Rows from block 3, named by matrix and row number. Rows with one number belong to one channel. Each number is 500 + 25 x the weight over its row's rms, rounded and kept within 0 to 999. All counts start at 0. Numbers have three digits each. After the name is the row's rms in percent of the matrix's.
# convs0: first width-5 conv (model.blocks.3.convs.0.weight, 160x160x5), inputs 80-89, a 5 kernel for each
# convs1: second width-5 conv (model.blocks.3.convs.1.weight, 160x160x5, transposed), outputs 80-89, a 5 kernel for each
convs0.41 098:453467474500502519526496460454531489494491508510500501513506503513478501451515521500523518486490496498485500486489502483501498493500500527472470447466
convs1.41 131:466605564499499483490461498481502526545495486545505514519518491463495526524488505503526560529511497482508507501484468503505486506546542482470487504475
convs0.42 099:479426468506502534472437449505470499557532497484502482501495519467469493513507502486502525450499521492499522503494507465500500505501465492487499489530
convs1.42 081:476504501522547497501505514493493567484476484479487520484491528486501536542487470484459470486475492488502504501482497493501526494489506494520510530485
convs0.43 101:487475473442515455502539543486530523511543517509483496494491457520502483505497507510482499559497498494487477513488460541524512508468459520524530489493
convs1.43 097:481483519508435472496456481501509481475492476525494504475497527492538507490486503500504499501471504501498490510498472485508539499491498487511507476458
convs0.44 102:505500510522447482495501456487498491520491504546529500494495484493507513509486503519499478494494513502503493500469448485489500481515517457495523502468
convs1.44 097:506482512491495562533483506485486487454524503498502533517492510511496484484491509481507501496507488530547515491472516507454475547549509552507491508494
convs0.45 094:495517505490500502511509505522482507474499507560539488485442506496435467484492509464489500511484497514534468465535538525471479497536554484507498511453
convs1.45 103:534504512488457484475502499506484492477457508534464482521473514451499516499497490489507515499444469469489458497508509493465463489495504529463466526561
convs0.46 098:564497486499482487551475461499520527483488504469514507468458522537529499542503516502493488501511474472436502529537489502508497466512528524510501547497
convs1.46 093:494462477500497517501506545514485489485485470519510490507473444464513438480528513531487418560524518497466541493495498507482475522514445523531521490489
convs0.47 097:554488491460452511486499506513496529504475462516501497501501523512490460436479462496475482501474488499498485498541498498540545526502512518500481526533
convs1.47 099:521466487485501545555507514524496491496496521497500510498526474493493507478456519540510500501491518464469482511498502540482445455463451493504493472510
convs0.48 101:533523489461465443476503526520470466519515549521487475472487495497540532521492499528502485568521466481487494483498479488495505501509478500526481482486
convs1.48 105:499481481494473457482503504512467495500538488518503493495500478460485498493505495483484490499510501516533514501512503468420449485498486472506502542561
convs0.49 099:531495502518490540510518486444498525498496458482443438491498481519492445513534510553515538484497497470468492498512538541506465490483460514528497493462
convs1.49 089:457433512500502503505473485496487472494509518500472496467456480515486452467492514501469472519476518533521507486505535533467468514539498538507489498503
convs0.50 095:489508535515500482506515507516482530524554535512486473469476535499545500512449524556524485507493491517506545501527505520500478516481463493477475506492
convs1.50 105:446487501483507492516498520434499446529498476566541466455494472510501469514509483505530495502454487538521508548509517526514495489489468517495536551536
convs0.51 100:527524501464511444492502546504521459526495511450513484495493464488516502422480496487438476542495450515536515490482529512510493511477494471498497527489
convs1.51 098:498479508521509532522503500506536522475481482549559522542533497524559517499481537488504526533503483497536507480498503485531483499475469497479484487473
convs0.52 098:521507470448530538510497509506516492472542521506514539488479537548489505548510512491501502521472516524500547521486493511527513528506501511502505482506
convs1.52 114:493477481479511495480491486488546512492497506487498477484493501447514517456494458493473468526522505507529519561548480455541522449461502487480520522479
convs0.53 100:521505469494445479486491504502483476494480534498506513510479508510439460531490491499487500495512503541530507526504520486508494510477487512505538487504
convs1.53 099:516535493499517535561480525524538496436465461513494491534555545488491456465497497459473513559524502502498511454466467491479488464481424545502457507495
convs0.54 097:482498434473512525449499518492551485472530500464470507524480500493522500528485484499488492516543517463477515508517506509510518475502566526485511483460
convs1.54 092:475487522542604515475460508539492496500473507477501532508480477493516492498507517490505517531515531569502482415475518529542505500508505510515549514524
convs0.55 097:503515483474541494487520502489576509528494479475513521496525555505508523496466476483487503465519503480499494492465525490513503466486489458457513533516
convs1.55 111:515467473558530480486469503506470506499500523514490503520509503506500507545491477496509495492439480493502569510501498501504504501542503494504494518503
convs0.56 100:528520489515479501447497502468571477458469491462538529485478475517510512490539511494497505508484500514518529499488509497473494493489530503504522499508
convs1.56 105:516508499517479496533511490474479444475543518514524505521537505512486510500472461493520512476478481555549498501514496508532516507499522481438438497486
convs0.57 099:524491489438385473533509464500493561501487507502495503520497503545554486536492510505484472538445469470512518509523487502493497509500537532534491451463
convs1.57 110:536517503507524466476461473468503546548481498475487461469499496523516453482548531518509481486523532535487514533522471448480454501515480524489460479507
convs0.58 100:479502497473537511486525529493505488492508491484504507482471466464493477434494522517535524458468488496486500510495510481494539512514518516527527485423
convs1.58 097:504488492503479473487452500508486476509517509493524509495439528542539503490457475487493480477501473500469508483510526505456440466491494578519503512502
convs0.59 100:509542461467459479486502509518488498568493510500505499481466510533497535515491499484501493482476494498565498537512495507495467498524514499492500468489
convs1.59 100:543516499530571540502481525521519487479510501508564508485516571536494508515486504490497512463501493492530531512497490493489498495499484450449421437475
convs0.60 104:551557487472474497454451534471481524496534507505499485471453523501494473466499500503482505492495507474510527526506500489491489498489470516505498496479
convs1.60 093:485500509500442466465543523546500541538461491489529516540537510502502511489499473507486506493496517499503485464491467502513488502536582562506497462465
convs0.61 096:541531475476474548495547526493500492467527472547494500523520476498491530527518530506509510494529479524543498529553505488490493470506513489484511477526
convs1.61 092:501556545502466509524519529536478482488464521502516512499511502483519526536525550516493489464489510523516504514513504517453459474481429515515505525559
convs0.62 102:508462509534503507548499482514483509531500505462490504479490462499471467500520513506511479506524496504499491493530495529526497514483498452479533525487
convs1.62 102:490495468497510506510455513509493497492487551484495500530512497496534483481517475498480500478482502497497497478520523517456474542519527548529502505487
convs0.63 098:461493491508502459524530469528500480525486479478519521500488533500486530534496504461487503478490498481426515548527503506490481504537504491486510493481
convs1.63 090:496515524479513504487517503526482498516489508478488501496500492517495532504504516512512521534564531514499511505490508507494491498545529545521517515485
convs0.64 102:532514481512515493512500477501553501516503492484511567496465471456475477523512495484523514533506466481474500488502521543501528539490483519518485492486
convs1.64 098:507511487449421568571502456482540488437495488504459518525486499502501501539454456470487450480478502510494493499493480503501505464457463500465475471508
convs0.65 102:499491541472445504546517501474492486473467448503486490480468523497474518498552517482498508493511483485528555546484511500511491500532513490503519481530
convs1.65 093:470517505514536545495494497490530485464530504538507530534513524478496512496504518496517494504499511528498515526487490502478500530492439489464494483501
convs0.66 101:502498501500489504448449497492554530518498499473468496496505448449469544520529486490512501486541580549570518477507476498503520499507499476500522492501
convs1.66 100:453484494487502480495511499512503501478503482562513515498500542476486476538476467499498524501496477464489541544534500489509481503485492466479510519500
convs0.67 101:501495434466480552499508526484520508466499524538499498505534497557488461487532497497474512481500517519513477490506478480531540494485477494519503465521
convs1.67 107:556578492504508468471502517496484498481543505547495461493479449489482501528486485427458515509495501497503528516492503498454506522526495490488487514506
convs0.68 102:493455465507501501493483517496509483518478531457524510536479485510503483514501505523544539502523525509495500500500495469530491506501482530520500479523
convs1.68 092:517498513494491482491508492525453450552503468507491494498521495477493517500513502460450495477469467494549470528545510487504502462484502495447449499509
convs0.69 103:489508487513476459505436471539507535450503506526510436483550521540484560570514482492531501438497537499496500491509500471502478483508471489519500507482
convs1.69 111:534517477492508508459462456502531516486509500469538450523509494531490514511564505453453479508493493504505517500483507497495443425471479496488483512481
convs0.70 101:565516476509503488469479478475499515498514499529495464430461490532448465484526550529466479500498490470499476502509538517507482493487517500488517494528
convs1.70 102:464498528509516559531541517507494501483514540493513544503519506488492499496475454476500460531552505463493465468499446486499500531515476458476501541533
convs0.71 101:514516553501500576516515481551506498482473478475499510471492525476489441503520483492527501481456528507497475478498482492487483481509513509499507518507
convs1.71 093:448486498464532477482525509496494499485489475495518535533476519509514513485499509504505500502520527479526527533530497480441463458489505487471438501497
convs0.72 100:484451495506501498495500487477444488512560475483413478500501501503506483514494503500485475492480502536482498483490501505510525503479535501510494471481
convs1.72 096:513494488486490461467493477462545495507453496418492517542526417461508465463502520514501479467497473486450478488491486473495452470504513479484482485468
convs0.73 103:495485508477460477503499512509466486497479471522508501509527520515489493501487511527525509511496507537524519535538501508503499491524509497481481498507
convs1.73 090:520521494504489504470488524560529530473496513502497495508494465462520501505491501482494504494512525494500467468472494516512465497468514553516498501475
convs0.74 098:478477530511471501453512509461493491490452472571498513496476484487432512504511511511495509503480482495467513547521525497502481509537564497499497496463
convs1.74 095:541504494503542463522510529537454504509499469476515473450449522524489491513473447489504554508546510496494471492476438463497473494498499496564524522493
convs0.75 099:518445509462486461460506490492504501505489500485493501469498483468475447476463485505502495464443478485453481515485516500477522513489501498496487487475
convs1.75 105:536502547495501509492482511494535473497510562540502467498491496497539498534493522497474463520506474552543498529502527519481491510540531501485489479506
convs0.76 100:501540554498452500505519481455512527502518434488528504495481481497542498493522522494490507487486505494545546506472495500515511482521468507516497478472
convs1.76 089:532474500442488548530482475459536503510509499489499506552510463483490511496536504466461475459499484482492489511516512508534493490501511530480486487483
convs0.77 101:522503531461484540498506533512492468499496502507486495511499498527456451482504490500484512489512552497452469488490488491462471500489502499526496471479
convs1.77 107:463543540493479483522502500539520494502519524512481486500519404465571512504510474527519492526507446463496511512477472502558495468500543473492478553507
convs0.78 102:515477510460451500492470502478539512474499517508493509512507542502509510542472509497506504500508504462467504521513509530508519509496502487502504498546
convs1.78 098:498479448488518514501470511506534477501498473517490488497477507488493534539543523485517503498518529502471503524535504467496501507509511453446488509481
convs0.79 103:498516509503469477540494492532472488487496473482539496538473477516472493551482507445452442449493481452478468535473502528528530495499504477431497495496
convs1.79 095:471501488476505474501514524500475472511497494527491502485519527543463505528563513514551477516516500497502492470463509476546504487496494509500495501504
convs0.80 105:437410488493495481511541543537490493464498522480529495520489503492479476525501512495460467489482533487498523566508499515518499509528471477465477512554
convs1.80 086:536523529501502516502495499503468480483471518492516482516534473496486454488497484497474468525501506491464466472504495473495478491506474453475483433487
convs0.81 097:543511450514468484498495500508545520502487539495499496476451506493484462459507512498500488466476499491515489474467515478491512475505497528519460487487
convs1.81 103:492530516492496497501506509471511480481459460501514533509501513533478517485498517523511541479491490538529532462508484512507462500537507545503470510513
convs0.82 097:447504532525490490478549506474510512491463503468516510539486508507472488493473496489487477514524501505470524524464449477497474495526557486496521473509
convs1.82 100:493498517517508574508492500517491514473495500498547534491483509475484487490509511487487463533479486522482488488509456504471482488477457505518494474460
convs0.83 104:507488456502506497488491506518480401447430440552498502472500568506514486500510507508540508456508466485462497485507489478496514507516543518502483508541
convs1.83 103:505498505495481524495490511458454425435476520473476551520483482471497507493527495462496547537509507478506477490501490465484527526506499511500496510516
convs0.84 097:498458505515492482492510496530546461471524499512481506531521493533504515579490494473506486486529510496531486542555499486487520515506504499502443484483
convs1.84 097:453463500495464468435455493510530506483494497571530530531498434446493492524509515501499507550566530493489481479500526463508501476494544498509512549517
convs0.85 102:501557453534498501478473529495528482494521540496542483484484486536483510519522500494512541514535493495475506500493536540500494509487513492500524513470
convs1.85 104:505539500509480495503468525495491528542521518507493570515505490509535523483512504480496504439508526522455505477518488495493497501504520507497500471475
convs0.86 099:572528584508491499483480524441535511480473500501502517516495465547515465499520483481498472465482499512504508507508480510500523512530524476481474459519
convs1.86 100:496512504519500523527512558538478499508471498520501514461472480449500493492489456489537524489501503514480478470455492511529489470491518447497525513490
convs0.87 099:450440501508461501501436504511494454499498544475501504567487497505551489528526502506510500524494496488475521470496528474518536501508495489493525518513
convs1.87 094:548491471454456524492495473491532518499477459526490503476520538534495475538492474481443485502497498490501510496507511522518507447526513492536543494485
convs0.88 098:581507509508533479511490515540490528528489480527472488489525548573498457510504517512491479456492489495469529520507485470503522512532529507535528515502
convs1.88 100:507510488463467501486495486518499495501469498510502500505471537512513479453500496516489508459474504515505545484513488487496477491488500486504486450420
convs0.89 097:505501552553541487525537525484511514518481503476495445503559471479505570555513490472473501480453474481528500532526504523505504486488476458480494471479
convs1.89 101:434452471509479470520508500481502522501514540479527551505510422443492509514463496510494489455491507498496512506503498483501503499476502513514517517524
convs0.90 101:513496455481535423497505517505533528497500479505523449473496513487476494491498508520484484521516514512505465518508468500488483501484476520482502507496
convs1.90 084:504498492500489492470510535529545528513498473489508481504519490517510501491488512498491508487476470469517519544524508508473515489465467493453499484455
convs0.91 101:536513497476499519496492475478516538500508500491492495495570457482485517532531520491471475482483519548490463469495511501491501500501485493437480517499
convs1.91 095:539505558501445513491486484533481486470457480547502504508490525488531531488503533496489502437488489520503460475474477498521488534510500493478497516516
convs0.92 102:448451492485478532523501486481487512575543490489485518493494516512503484445506501504504511505484498481484482476494492491508502491500506487477480492491
convs1.92 109:533505487467460502492509564483450474503509496556541519486506486503492501446464483509504524517549494477523515515547529537509469493496471476464486493473
convs0.93 102:563585528496483492471413517533449503496469491469481469502586501479470452499503486506493504537486519581513533500485502531467499463500492520492489502478
convs1.93 089:509462467458465501497476472492507519496499537481505466507483527563488501491458447446457449467493508496454498530508454481484538502463494514472516542519
convs0.94 100:465418527547496495519500494438459519520497480501445491514501496459516500485496501502520481485510510508463497528498459481445536515483503519489489498541
convs1.94 107:508531494488504520443495531513539529534489482424472500545464494500519512515543457483477535500483498504494505499496547518457494491487478503464412441493
convs0.95 101:461527555509524502529509480504531546503486459484522518489504534553527504494514493489505499507544499483482533562569503501493502503483495490502511471464
convs1.95 089:490509470454508500496494461488536511491563486503467503497488527500479480474553490510508496480452501500492469491500456452500509497516509487456500489495
convs0.96 097:476496489462443517507519510500436445478463497530532523496514539519521498512498488512513501516495512527504454488513516491497510508488488480523517497489
convs1.96 111:442475490521587514514468490498576493471495502488490506545518471510502480512502532548548508482461498515492481487464493484481490497501502430477493513483
convs0.97 098:501452547525505518497503478454535556489543509500506498523513487506528489460503471479486492503504534537521501492499533556496537493469500461500461483474
convs1.97 102:518501482491497517523518498510454455488515506507509480536494491525487476483491506474484494477497476487520530475477509499478484502486485500518515508474
convs0.98 101:482476494489500497531519507490461536506523530471484554508518467502517512532504482484443525478490500510519475494503497547543538501499514505501528520487
convs1.98 096:524470467491494509484469488496531543493470496541520470480494462476508506507483487487498541498482506544531512544541496487479523511493497466484495507501